python train.py --arch="swin" --model="image classifier" --dataset="numbers of one to four digits printed on busy colour backdrops" --train_examples=147500 --image_size=48 --crop_scale_min=1 --horizontal_flip=false --targets=["length"] --num_classes=4 --norm="layernorm" --norm_position="pre" --activation="swiglu" --mlp_ratio=2 --head_dim=32 --fused_qkv=true --bias="all" --qk_norm=false --parallel_block=false --inner_norm=false --moe="top_k" --drop_path=0.1 --num_experts=16 --moe_every=2 --expert_mlp_ratio=1 --experts_per_token=1 --shared_expert=false --patch_size=[2, 2] --depths=[2, 2, 2, 2] --widths=[64, 128, 256, 512] --mixing="mixup" --loss="cross_entropy" --residual_init="zero_last" --optimizer="normuon" --muon_scale="match_rms_adamw" --lr=0.0078 --momentum=0.95 --nesterov=true --orthogonalizer="newton_schulz_5" --adamw_lr_other_params=0.0018 --grad_clip=0.5 --steps=5400 --batch_size=192 --epochs=7.0 --lr_schedule="cosine" --final_lr_fraction=0.1 --warmup_steps=270 --weight_decay=0.04 --adamw_weight_decay_other_params=0.01
Rows from block 2 of a small image classifier, named by matrix and row number. Rows with one number belong to one neuron. Each number is 128 + 32 x the weight over its row's rms, rounded and kept within 0 to 255. All counts start at 0. Numbers have three digits each.
After each neuron's rows are labels from the 100 images, of 14976, where the neuron reaches its largest size: "top examples" is what is common among them; "patch colour" is the nearest of a few named colours to the mean colour under the peak. Only what is clearly more common there than usual is listed. The data: numbers of one to four digits printed on busy colour backdrops.
# gate: MLP gate (model.blocks.2.mlp.gate.weight, 256x128), inputs 0-127
# fc1: MLP up (model.blocks.2.mlp.fc1.weight, 256x128), inputs 0-127
# fc2: MLP down (model.blocks.2.mlp.fc2.weight, 128x256, transposed), outputs 0-127

gate.201:118049181135103170129135122197093099136177164178128098159124115116160122127092094114145134121136194199110133144152124141116121108111114134134167098052110127106141144145067159140177124155174078101147134137163130127127159154150076181133119144143159193153137156046112056141092117138103138124165154145090129124107115099129124124148073109114133029065173145136148104162093160104179136105131
fc1.201:127098149123079131080175117128136107162154092120151162130095093104145172110124095160140118125122200176092137119224190124110109046140086141138129117095173118117123111073097097120147131151168125099157146132166151091190143196120122150105170145081131156106100135123076146124116126120174151085186081122139123110037128117113143165149109110116126074127137156173124101154102159073172056138108
fc2.201:159088126136171125152097155079060102121096125166126089162163146156068112092146110116155160095128139071118127147136115155102098130111034145127124113111107145166123095099105113134160145135126134131146154118185153177177122108079145124192168128134072141140074106114176126128095175151071204155136101132149110126151173102128107181040151137135143197128168106112154134117072187137143089082108
top examples: white ink
patch colour: black

gate.228:150076135126130133123132126103178126100165075073184096148099123140069097151090137101161129100136154139156095133164116134151121141130118143141105155184135103125112160093094143092173063184134168184150206152085105110122090107127147145133141110171093111101114133132197121022073149152177137074102132101060127180130138122128148116099146137144133155129172220127167125152110091166122094124102
fc1.228:163052151139135087114122176098144096136129092152143119173106160164090089175122147095104085109128182154162057133198118105159088146127126148161115152142138095155099106142058132103126100153169088179101111147066098125093099091146128183099128167171140081116147099168207113037129150164118105055102113085123151125143169168131153089080141151130144154134131156128143112103105130172132144158127
fc2.228:124149131099124152142122103130095118149182161179140124151105137189107118095104142121124118139139077054129131156184122111128141156115160083127138134134126125128169146071073140073144102138102128099128151151190148185107191197141140128154161147095148083125128137152109137142146120133089091056079117139095090181118126069107192146069109154155189162130133161123098086154127184088046056110124
top examples: red ink
patch colour: grey

gate.101:155099122135102149126201102149153131075129102142216111122108161109108139121148082123129124113107123128150133185140110128180080179066165091125140152186169120197082121090161181104111141156100135088130071103099092165164138175094081135139109057096087105171107136107101103135158131124113170081174136112166128131129074147109172174107173071125076140128067127083151127143161160127105122150158
fc1.101:151174157120149155181108145105125183110126128152076136116081135132152170095114121160143078110161132069129150109094149173121123109084072167129104124159186123206142223082125104109107154078095101146168134138176148143126053136149155107137090122129128114138117070125176124126160169142149109166121149098184096128146188093157149140130063113078130074162136079132137132137120164133064106132068
fc2.101:125117159143132132071140077193145112164109207091102150115118120129160097107144117121177175119092124141190133164116131158121081079148121119092100115120117135176146084116078130134143145115162163131161204148145115104171109133119127204119118135066141144112161180101121117101169108050140199075168160120101124046184081151135100120117123094136181092129101104115106140115165096171156115110084
top examples: on a plate
patch colour: grey

gate.22:092170122165114094130180123102118140163103143125237177137119130146109092092123115121138175108159103167095123125201107101174080157130136138119123117132062173164152151114137078104078174077165098143184107145141143132144140146094115122148112172102113122065119090127125130096107135115084162135143102152179086034120122146175057144129144154158100176064111109133112082122141168177128129140093
fc1.22:077130069158204109142105113156105182103099120144124099105106127073178118119090148157125135130147125129104124088105126108084175138107127143161178152130131191144129160117155151134161151165158102052105136113116128070097182162062100141144132063125125156145159122088139117157130099182140119101117107152205131116100087182177167142117071131129132094150156115081171168102122098048150079107181
fc2.22:107108097102156195188123069104114114140154158144086129082183198131121144153126112164118132065136064136230128092161170122092071085128074116170103117102134131131091158121106136086161151098147147143091121174127136146117073094144166112105113181156153159172205118169150084126066110100069132132138154138133157090147108088162116140114122095100143113117079110119172143151152157150161117122108
top examples: white ink
patch colour: black

gate.112:060169047152098173163117120131105115109116144169172181145091097117106117090133137128095119115081082071135133136168143104167120147131078104177087088077114148174158128135146164089084137132125129113144122142086152163124091165167146115143167140143075108112157157099175126127105117120099107182115079146083111066162196081132110107138138175123179148092182088110162111151110136152141133186207
fc1.112:195096136152090138141129108155155190105128168077193177118133110111129129118172106149119129176103162067107144074126106096108164151111084153123107092168113140097081129106110035159085201144104103156146157188137140102173141126080153153104101132142128098118179122115152102103170128214097123110133139117143119126125136123021130105159142155101135154163118073138104111164146113163125072155111
fc2.112:164106141126124155081133128105097075053124100093106165144137102182148091162168133166133147129155114117112158096157132131163128154102160133038149143174130220123133186112110178126119143078152116163065110079152117145116125147140090118102156113132173153144170086099126156144184117103083127167123145102120162107115092095116096109091193135069097112142140125093129077188123189099169154060128
top examples: green ink
patch colour: green

gate.21:175135151115113116101132101126180113157166111102121126149112155153111125185112139142084126073163142161191117114191141080170075069182157123122144174111164143088145090084137158169132115139107075144105125155097126116164131050085095156141103148087162151074188107080101145093158126138103113187137115168149129117161076160090146145142159137127101115078161062098139139089047154171136108092122
fc1.21:125119181088178146148151151169037160094121140096122143135129146110085181059131105134124141148160124119072156098097112149070133145112131096106125109152105139160149149142120107144122141113163145127128086135141134123061088212169105127158134141158106096202055165170111125184123101073131111137107131127116129153077153088150115138165118150152145101139127168146103083171215123107085214163119
fc2.21:115113160090173117106128178098095091095096208166133129082068090148143186116191155150052131132091149131158201114107150092144155161132140158056134144112132129121117124102139077132105069150132117148154123151160086179122120132153143139063123096105098177147096139122106172055127153077128159135127146156178152093100117141113138087166103149121100176130095152119094129110209136129110191103109
top examples: on a plate
patch colour: pink

gate.52:090092123125117215146140128106144149158122108088124058138139162163190115167124118173145094143084141194135154120128112181167095146067150106143162108160207142107170123173103151121174091143089177109070138158155156123157144087111139165129138120110101157119108124145120082169124106169140152088130119094142074150086113076179151084103131076148111065071083118074159091128117116112107166090131
fc1.52:048092118172053137168076082134182146118117135118132107156081165137195142119139136120148103148122136159143134175154077145044069125118166131150180110181138146108169139160166129158074122122095085142091169158165137127195173111104102092133143116098102147139109084138124096173079106142113167123147116119141074103101104132156160093107162039121121109120093151118129112145090160137154071167120
fc2.52:119153119106152136150163142171121124198145066171143069166124064141125124128138142087128120104106143114135109096106112157131069152153130153121144087147144109063114164107138194106116086155133127144109158180093084162138200179111122161079154104143134159168075160152206078100133192086111140163090127147086141181141133086115143075076131093103131118210144149121140091078124112125137117116078
top examples: white ink
patch colour: brown

gate.27:108151137097138172126111136129096120115146122150134120132094093152161174082237095103105194138121124156069133086189174134095099096108119139108058132152150173148148142126085124136117165128125111111062126162101136147082101180157213147124079129141121102109102120156165132143128106112083079110158150063099118147090140111104123125092200104182136131156158054118139149141148160143075145088170
fc1.27:147080126084145180133145179144103113149113184141144175110083215121113107140184103116099136129135142101103199173202167090113081144114049162125103117134146079147149099109109157091125134095125102175089097146092173164096148146166119182112181102143094131158091081174160125113123096099099126115079107081123105131078151199176105134113151150113131150091144101126145096101165165155150152110150
fc2.27:086085158107150137146107107099210113166187132116151076167104191097078145167179083149116138133152077128168102120100136132142134107108129196107098169140132138153133151100178145067160118143131075104080123101116083111109141178160112095149088178094115152213154118182089072119100108141120117102130096124128103147122146122105091121175177147117106074111117156194136144089165079118158135115178
top examples: white ink
patch colour: brown

gate.47:118146103144114125106157127123150102062091119112139144114123141136100145124141095111167100204153143188116150103134127147185120053119127073148178118144154119128195151081099064150170096155127171130131091093152134126125081052116125086162109122106143105112097115124140149174117121233169134106118083159163109158115132170081138179087141148054144127078104147094173110131073128144189135109091
fc1.47:210124115111158139129139160116140074167107127139105121175150104108077188116088058163127117110177132104148090200193138066135124110081174126124111133152100072122124168117163131149170121089130121069129127171153130131152200117156172105106142152121081151141183139067135114059104216142132115109146121116138149086176152099133115115098136147160062106146144125099085119132124127079173141136101
fc2.47:143168106159148137040162098126181113101105086159131200073165114142089140140125158071144134163135114084085098090113063181158111112182129111142140077128124099160124095142154120115145185139089094152121146100134139094101118139159104042114149176094109134103175119177123158179181148155140159153142110114112103100094091184164103101114103107126153132149133125156124128116115170071126221132089
top examples: teal ink
patch colour: black

gate.173:197134159110074155147078063136139128111151129165120120132140059073058108165145144189154114110133086147098117141134099115150116088089131085102147151165069121153110152147175152167155153116148177145121146109093142185175127113151081168092112157099128106111204075075115135140108126221110113128110178118165193108134138106112091140093111117046152126110111170089132136122152111128152139131163
fc1.173:089128081162143202053114157159118132088092104090112141072154212134122190107124096112124150142125188153134108175091104176156185139162195188161136133143125080089173125153085095164068144139136100125155083126102112132106145118129124116145090098145106110191092139146159092159132124122158095142142115070100149112106115144165111078094134086123128141080144114141159133139054148121112102060145
fc2.173:116115157093108124125186127153166062156092114159100101146117128101158127134109141101133135199125103124181159112139165137120169000112109099158117140109073167146111172157104089152142143156179119118129116120134121109140118121126084102113168121125128067079061137151175160138116141145124127086095155133183117127085118110095111129132160165080146152140137168080167097151211079193089118128166
top examples: on a plate; pink ink
patch colour: pink

gate.12:129140143104190095127057193109131102163155106147138116107122145073107147151127194111093121135105091112149126166183097143165119138136118093103133188130111166157119110144141138144124127159194070096078099098084136133111064185103126089149114173102118151105176135148099084140122108149147128118122164117139120156141122123139115178244108175142060061154160072124155160122154170108159129115074
fc1.12:137124111155193134111131140186150160175139195067102150116035093130161118152131120142124161223156133086093134143121112151120112137146111160129107115118061141140122133168151167132103104132157215084093110110151117093129147148137123159122099134085147173137162116117069104132192119133103105197122111095085127113144143111141117163102079127141114125116080120153146101197152145178175119050082
fc2.12:147062134132131103100110100114196151130105132154096130101152173150104145184149136147075137167129120153130180156177098086112107144141128142148146116104110145087109126059121104106178104166157116197083173091182109126063133124152116202097113132083111086122153176121106155130120089138152150121144154119111066142125147067081151063190112087123105127149064182117194137094099169138109159126157
top examples: black ink
patch colour: white

gate.124:195096121145031127098135155161122113141171136184154090167176165133150113152067147140065086146177132146132092159162133158159130132200103196118120155094132069074156121110105143205119159089165067116136079174120123138114184143169135149142131107138130152134127166151122119141180100109096135141085041092122118110146102101129137104121120135140139121128105133148148082091139143128073097081091
fc1.124:130181111076182119119153122132169102143112119109137115114181119139134116115152126123115103111132137134128134163111114175192055066083170146124201077115081128166136088141163094103196122144137135147118140127040155168143088138130146167087077143092146094122151113111103153109109135124146161086118115148101133110089129211139167067075102149119125162131083114150161152192125188075078125164084
fc2.124:082113124112176138101095093125161119100147159130085097185122155108090119096134109130100186156166134144184129143185132155068124129164128136098070157120143123132162151110147170164129067125160133070082153172153091096143146155145166151133099132135134108132138134089115141100082090170126166112170057133133101147128067134085097112108159157116053155042140116136219108096095122161143133189176
top examples: red ink
patch colour: grey

gate.63:185139171181171144109113148113114097130103155123174137155150141132121094122132164147174106127080151119122107134112128125123123136179169130132147095195099161103073107114130111151164055146125129160170143100101135036133071107062128153106138071155175104146139123091158166134126106062132193159118067100123115088134145182163152146139109152083110124109057175093143093154077073066148139124117
fc1.63:073130141070148134120121101110159127165106149198138167128109117118147146140125124092123094148071110129157141121158120073161118176137122084131058130110133116098181177119130138182152172100101069120084083147058142199184154140166053157161169184119111108079151127167084099094182178132127101085146157119132152160135078106116059109134150097153124088129137095104134128159151176141086120108111
fc2.63:102117158169091194146195113123194145077124123099101138118105104082149150158114104110102119100111113158104154129132134120156135074115083104154141117071135171149087132162185106077130078141130170159133115141125147143120096174145146104117167153070067116105082150152138172143092116147143091138070198113171089080060153124154054100147107086090166163128107167143191150145150162170162139111154
top examples: white ink
patch colour: brown

gate.150:139110229158123150133137180062108122142160150135112149070136127136162157143134186122134104091173130155088168127117109123115164099134150116133081080113163129144105108122104177114162101124102132142193122162129088126184121160122054165107081145109153130177107095134080189092081105143112115108135090125109078115175162101166163136113085163109083171162149107076124141197111093094207135146110
fc1.150:128106114146116097134092103089124157113168087113093173121107091123104153158132100149160115137201122134081189118121106121171197145187181146133149135135153115106169188047125147135088099140165103123129112157161093076080070159163106078094104097142128153186153160125139083107137113095137078086151152061151092096095188084154168180172094129103124169126141116128131158098107124174132106165161
fc2.150:164135144128083143139121122149172122171150163058128128128129215074096176060185184184089093093095080164104182089139115179154135105109093080111105104119106131155115117129123178136110105080170142150112154149110104124110123102115133132183100101120150153132110112157129129125089166097141082163123082133117155125159176115090159136179143183149166157161141099177095075111046107119141074155131
top examples: yellow ink
patch colour: brown

gate.69:066104186158126162139109123113129130077120126111060101158144175142137171137130053180126175129148114108174145143122135130148147116098107170105119115199115184143154154156069147096211051158108067133131110113153118108178136131123078111167171126119098108154149094106138109154128196125088126080146150143160100140152069108130122097168135138154065110075116165142178124132117138060140081116146
fc1.69:195139128105133128112159134188132120184076149158158130146115112097095111141116217073121082061138123179138144096064131120118109107121093085137104091116159087137157108095174146131122200124106094122099184140106160081110105120165160171164131117124130111087101188124135131146142122155184166209134109111138105082074190139120100128069122097097149105081114121103070142125112122164133175169108
fc2.69:113147043117107196129153127172160135141166137104114167073064140164105100104139098192061154128089151161113119093189083096136085099167197152104089160171195118154141151122120094137088116089146091106145085122113093121136120098065225136114114096139173099142113159128155104097124136203104146115123103136159121112169132111131090140100140163131100130119106165124124118163156196107129117147126
top examples: white ink
patch colour: grey

gate.229:176126137149191104129167123044151128124080126103114138080168116069102169099094181135113107162107131050132108149141145083090152114087160175099171154173189070104090109144087116089126171165139124119157060189124105071097142123114215144133176142136093094128078136108114104124134117137135153139146125145128151094119117101137129123183118122157157144105120092084100118096102121104124194120195
fc1.229:103158110175199087103176151126175077131092087122113174129203126115169171108173141136116095112086134107122122064075187099094134121121191187120133136126125140143087077137084116134082183134172111130138112161137144100163136112133155148156158099140083187103133148130066112079091153074164156135118144151118150122137108098190159091138164115131184159109107168141144166060100136074126147152118
fc2.229:125110050122181096106152115126061203150132125151100180131142102145083102085060161113134121131163171157127134071119096095127127119105118149135164099097134185094134191095085113128162170113149129042126127123138162099119167116153147116154126068130093146127125096109150151132074121112106171144157113131199128095122128148190096191175126077112096135131138104124076145170177186115166091161130
top examples: on a plate
patch colour: grey

gate.98:115146173078155055188115157084140157175141117141090113124166164131066115089140144099122138101152177118081115126099132087105105113200085156109109138101099087099113132156151182130151140105140173224165111121126089139130156106159127139148153126106169123132087094170168131095089182105113119099122119197107137065121107141074123112128098119173128160206215138087147140160146125124142149114094
fc1.98:149133103088180085169161150119138139163103092129109151174176107134128078119143140112118180142136158128130118153153075097167110142196085127105128098094126118132121113163150169063082177125095150152156115140137142129135135109124161065078125137107121107128151063178188138131101136072190156109067084135106096077123112171128142096135094165138112186206166117061157132127086146160189131127065
fc2.98:103174090167080129148148191137116104110077125140146119167090065112204079127125093163172088117139146099188160093104104067112130113176138084151155144069113125148119141089110178096149112103117099084165144112116110103127091147185170161121154172098119179148144170145144129140097115119156098163045119194128105103126097154139109075110158130169161138096169096155199129149126153128112115106076
top examples: on a plate; purple ink
patch colour: pink

gate.138:124092139190203101122134156135162132140142105099104134091206101194078097147117156141153142066133157110147108080056124144109131163144169128098129131123140100079136136117147104084126187152163178127143139143061129125106132149139144135084099145082122093193045132084137114121154109116087108181127128084093127101161176184076119142134092134107173096211144165109115159151145111143153158121092
fc1.138:104133104065071132126106131170093084141118147148116153116102125075153177150095162154093104178080132195157156190177131081164101085117100134148146119139127145179168136139113168166111082121061071135145098086212098107186096095111105107146137117187119119080186112179128066169145149161151160079112122151154169139101130106146140150127142126125116178068097123122112088120088139113125111139155
fc2.138:149132190141116123150151173094148082069151143117165134075108175095108152172117141101078112169177161133120111018092157099070108150156141121108133089137083071190103145148127132084111155159087117081139137107174147140106083092164102146162116166144143162102116147142130118172137147126155138128086145085114110130148109100134130195146158084137107099137051125110192153130103160095157191100168
top examples: on a plate; orange ink
patch colour: brown

gate.83:151109111117134087179153178161113151127098094105108111079173169067134086138096096074120116149122086132122177157157138118082109200113170098128164117116145131142202119096122137171114105111126163103092132128139134149153161160096150086169235168115078126036132158165135143109160061147131059153152123129144105140143147133114132122126132150083171124079114142156172110061144131170105090110146
fc1.83:123117073164104104169143188139076150090145142087132109145129206098106094149146082112128116170112068135101156078123122128132124202130131180118106113123075165085162127086090123128114091110131152122045120073153092119108212192112162142134173163151130118093193158150120160164095119147141069140152090163136115154153108160086087130138138089112195140109077120131083141131152112140145159122165
fc2.83:129086168161129138149171136150074091097147114161126158161130141117155094122098095127135124162069137150100076098065106104114157116120066149110187088145117109124153203165110130094141098199129121131174116141105127096134110146190111105122083123117183105158168163067104073118106134161049107076118148170126119191117160083162114105136145136115154120094121141134076154149154219104173174129140
top examples: green ink
patch colour: brown

gate.10:124166104158100116113129131115113102070198057122097099129134094076149156164111104147172115142135110159153103142114174123070059152124118126199152113188153187119156119157152095133110119131092123105146125099105107113076099124093127154147126123144105162167083189132073178151096140153075144110150051102120061171102125155136165125151122157165071122196069140156170153133161123123095138172159
fc1.10:157151147150105113142130101081107087091176056147159131153121127155135132144115126108137074125098082079153099219085111125134105177110149145167145139145129133069094156098176120114158124134140109111157120047104129173077079111140133147145105100161127135124094193152092172148093129168135191150128108085111099162151103127150223120142110120116073088167059124127090170133194148108134132165155
fc2.10:163151077153135190123138114149148097145111140128090095128117130086133115068065077159140140138116114132069134099136069180138082196151156133142094141100167068108111169123139122170090117192127117145150139106150138128068171111093108060180097131177173117167108124127076140105089170090156137120168116142139106182140115137112107096112182097091149171109145105144153212087128164075174123156147
top examples: black ink
patch colour: grey

gate.219:136122157112098124092123127101163122146108085117115057134111152157176153145145153115135158167113097134155080101152176161086128152134140145170191133189155207099137194122086187168156116144097152113080123137080112118121099114123093165113120154126157141089129169097144155125131149120110124108095183112111114128126130067114169134170105092043082104108108142136126145078140161022126044097113
fc1.219:127095151144141131152128144114164100166101081121085080166150135163147146156132132159110147167137151133086129106129165129079138091132126130135148193125151217099125125206090134162151134116120150138104131143106120114092058095144129157159182110088141133104159160121111093175160179073086067099067091120112117179156122099127122143186130138064134110131141176157160162126113128022143056141089
fc2.219:125120224036118099083087154157117080112113191105161109124176114111115143121039158109122138179167109112156168143115090193086178125075110133123091109123118133177108108112115109138126090136105163152140141150179090101118109148148061149116132119141102119145131162172090092135108143109158144147124113095121093102126147159110102111117089159114203131165077139184086131170136179182178114145117
top examples: white ink; pink ink
patch colour: grey

gate.141:103071127180176115158137151158126172127147121115119156122145098092150147122095114133141158076111120110098104153135112161077117186176132142113138129111148069140131091140094084173120134138136155102144091105185138121211180205106133182069091105115122106124110172113155092152163106135140092163165104159139118108073196142136085103152129113099125117147098118136056086067097182143155208088097
fc1.141:166064119102055167121088077102133156071133142134090141122128156154126128142100173144089144082180124160099122048148140172105143208142090114164119152136163099177108077099180152112135120124098132096122136124144094145116096148109152139115125174116116136108130148169096157183101138156146193085137101126096114121078172063167151064136143178096088104131173173143137125072150167132111122066101
fc2.141:112150101124121114096121145180129124119056119100108142100130143176178144151158051123132067118147106109160172207118153138147109168131066083110161114154112148121127097169163049135100069145160120146139063105102061189152152193104107120146127111151144163132142160143157165096158165078113095138144146086113138140082170119149127209132148101107119164048122149099119118147074122116119148149136
top examples: yellow ink; orange ink
patch colour: brown

gate.144:169161102184109167171135155150100153173093115133145151080146154154103117147128145152102095170122110176104124069088129185160103159116158140142100055070131154117142069122174179125141135172208118088103151159148084108075114115072133099143126087087109136166109127127118120171120069057075120171134129168146105126124109138070173128148087103122088149184128144108075116120162089104092102123088
fc1.144:118117139189133143140062132079099142157095152132149143117078150136117122150123098147071092091080149158113123140084134149196093090102169115120127099118217168131193086142159155107118176180210103124129147154187127108123135177117151098128117132056141159088124107105058172162097076107122168126127101161121108075077165108091150094115141165137125063157138141126108117126183113098107131115120
fc2.144:127166142130163157115106139182085114147140121120112058156175163127124153122131063156132083177145164123183082101117131110169145126136100096156094102051150103131144131142094107138141049123078142145129060178096150102188132146101075104164126141140151167148161215196183079117153129127129091104139134086134147159131146147097125131061123128163084148109087092075076168144114122158105143122143
top examples: black ink
patch colour: grey

gate.160:114113128106161091150123181126120136115129125147077138141133130119067112138103108088141149067149113135107136062156200111151131181128153095118170071099096150138127087163156145163083100170202140113107071216106105144146108164163156148142134149143095111139089095178137127061099128147135114105143111145085075118088100139128125133169121171121150038193146171126090087128162109091181138153177
fc1.160:144156131127156081160160131146118113182111167123116119161099082142111088172085087103141175153036086156129103088145070131154130149146128140117131077068135162154171119102123148165097116135193136118121139160128152134099120152162107125185160152122085134039120037198133133087052165113141094142130108131122165121092088100186130124132130121158168113158131124123111163141162146130077187173139
fc2.160:056140142194142135109128150151123081153117134150126164092065122139118145074161083102127127152183144122119161115100104143122119155151118166119136158140066079191125148102084099126172165124144138116156181119100094134169103142121093102159131137185146110107098154112105099111121135088141080124099166198107179125169135162230115102118077138173127200127162082110086100114128138109098165091053
top examples: red ink; purple ink
patch colour: white

gate.207:080133121128134132107112154103111168111077172129125137142187159163095105125149084166121141086170095098134113139176066099112083110144129109146219135157142119128160168138074067108163133153132186130131117148180102103094113108151160095135146092114146159152101138141201081119177178121063157136100092098113123076056130061107128179113121125108034139149114146126154156143136157133180111142094
fc1.207:105098132078155148159139154111127113154186119161115097184143076130105181144116145055063104131129127182135098132101124132091120129106147109136073159075123146097064063162155145130122133100099128194122153175107172168107137161083128155132113165130147125138137132200063146135095096157176139121144126061156107204197147126068138129096140135116149171126158130147090100119115099099049145139123
fc2.207:143145190110110135118171146105134095147110109091134110184134091126173082102097157145141141087152122118186111085174065130108156133069087125123131106150162136107151146124124080136044144129188118096124105126113164115184088076130043082129137114106121123113127208143150086109177156145168110145146041113099110134108148146140162105168123112104174103127114159159126151134166126195130175192085
top examples: teal ink
patch colour: black

gate.135:163093095102146156164116145109113143076091130127094140154128123094091152157185166076111126150158105137152120133148139127163096168149175146129087088143185072116103133070190171148157118128162167113165192056134129124064111076117107121107124119160073113148079170124133173160141107104131101137145143188186155070146107110083125101133079104069110109131142125166115186129137081112183145059142
fc1.135:129100108090161171156102147142108187098134099130090155075144100129129161178148165070128121122183082100142112123143083140162132160127122110095128076123174061169132074080185150156134120119141171094104173074150108143113077098170127114150135103198095135134095161101150143155118091107171123147124096122222154079124119083124148112119083080077102108127114098117155216143110106124146144081165
fc2.135:066133158162146207133151148110134161185091131093059115089141120088155156162144123078096127097187168169128101136162157149119158158118135123125123098168118110150152132172126125095126152122146054107235116129134114158149187127113113122094056075160064143137121140067062117103172115117098102105147144177076116152097103078104141133128152119122123126147135085135103195160123137169091131136124
top examples: on a plate; black ink
patch colour: grey

gate.102:086187199151106189173197134144154147191169097130087157130114125130201118156148097093123066085105138098154091136094116128115068159095069170127103100070139130136135139107120092175139135172094176147156135093178152063196105125085109094121180142102142134072125092106129135109137153094132143132125127134142122123145143146107098078143142067130105108148124094138107125126161181150083194095124
fc1.102:104167170124111147145156167163145128200119093114057161109091113126202112168179130119128103085099126109161103167094085155149047155082077135143090113096063127155154086109149121197151107160138147179121129094192175100142109151128139066144180140138135142084163127121104161129102167120102136145075102165115101092150141180081117074155136069123161154132104124112146120106160155164089134101128
fc2.102:116154151132159187126189082138156137112138073096123109158092092115177112143101100076118173110080196154186115122143195152164135191106170083142140146104131102160167124128121090180119126083128106141127109105151152152118111120191089149138109129142137065094113112134107088148109154123168110107071146105111092128156131167116083067085209099131113089165140134157187119160121113156112128047084
top examples: black ink
patch colour: grey

gate.8:150184121180111113081105131152072074150166118097094224143138089168108132088130176181118147093113096107155113137156115167160069111117126150169080162112160199180131106129117100113065161142134080149121135205095119195148095128139121122049163087109103120123154116188139134133118111128152094131123117134083102162112072128137100101101173120128159093116172097146096137103106120143097171117168
fc1.8:115172191107124153131130039110079060086139151126118128109143143194098105193101135108130106153124128126172101098132139108096140136146175070106128124136123148099115159123133184093174125110134164185085135105146103147145131106124103162144154113158110147177121187094113161120104115121102112131107088147106195145208107145130186143102093150174165084158169183124121132117151100127061055186171
fc2.8:136069141172121139145073127135110176105156103129095094158154127119120115106142154099147107114086142128114126210147105148092089171108113083187178132133123137105128161120174099090152150157066089180102158061151102082168126200120119158109124137095115149129074136117131135129133121134159076187084151193153119062118163128134088130131109074095175091204134129136130146100115112066166137168185
top examples: black ink; white ink
patch colour: grey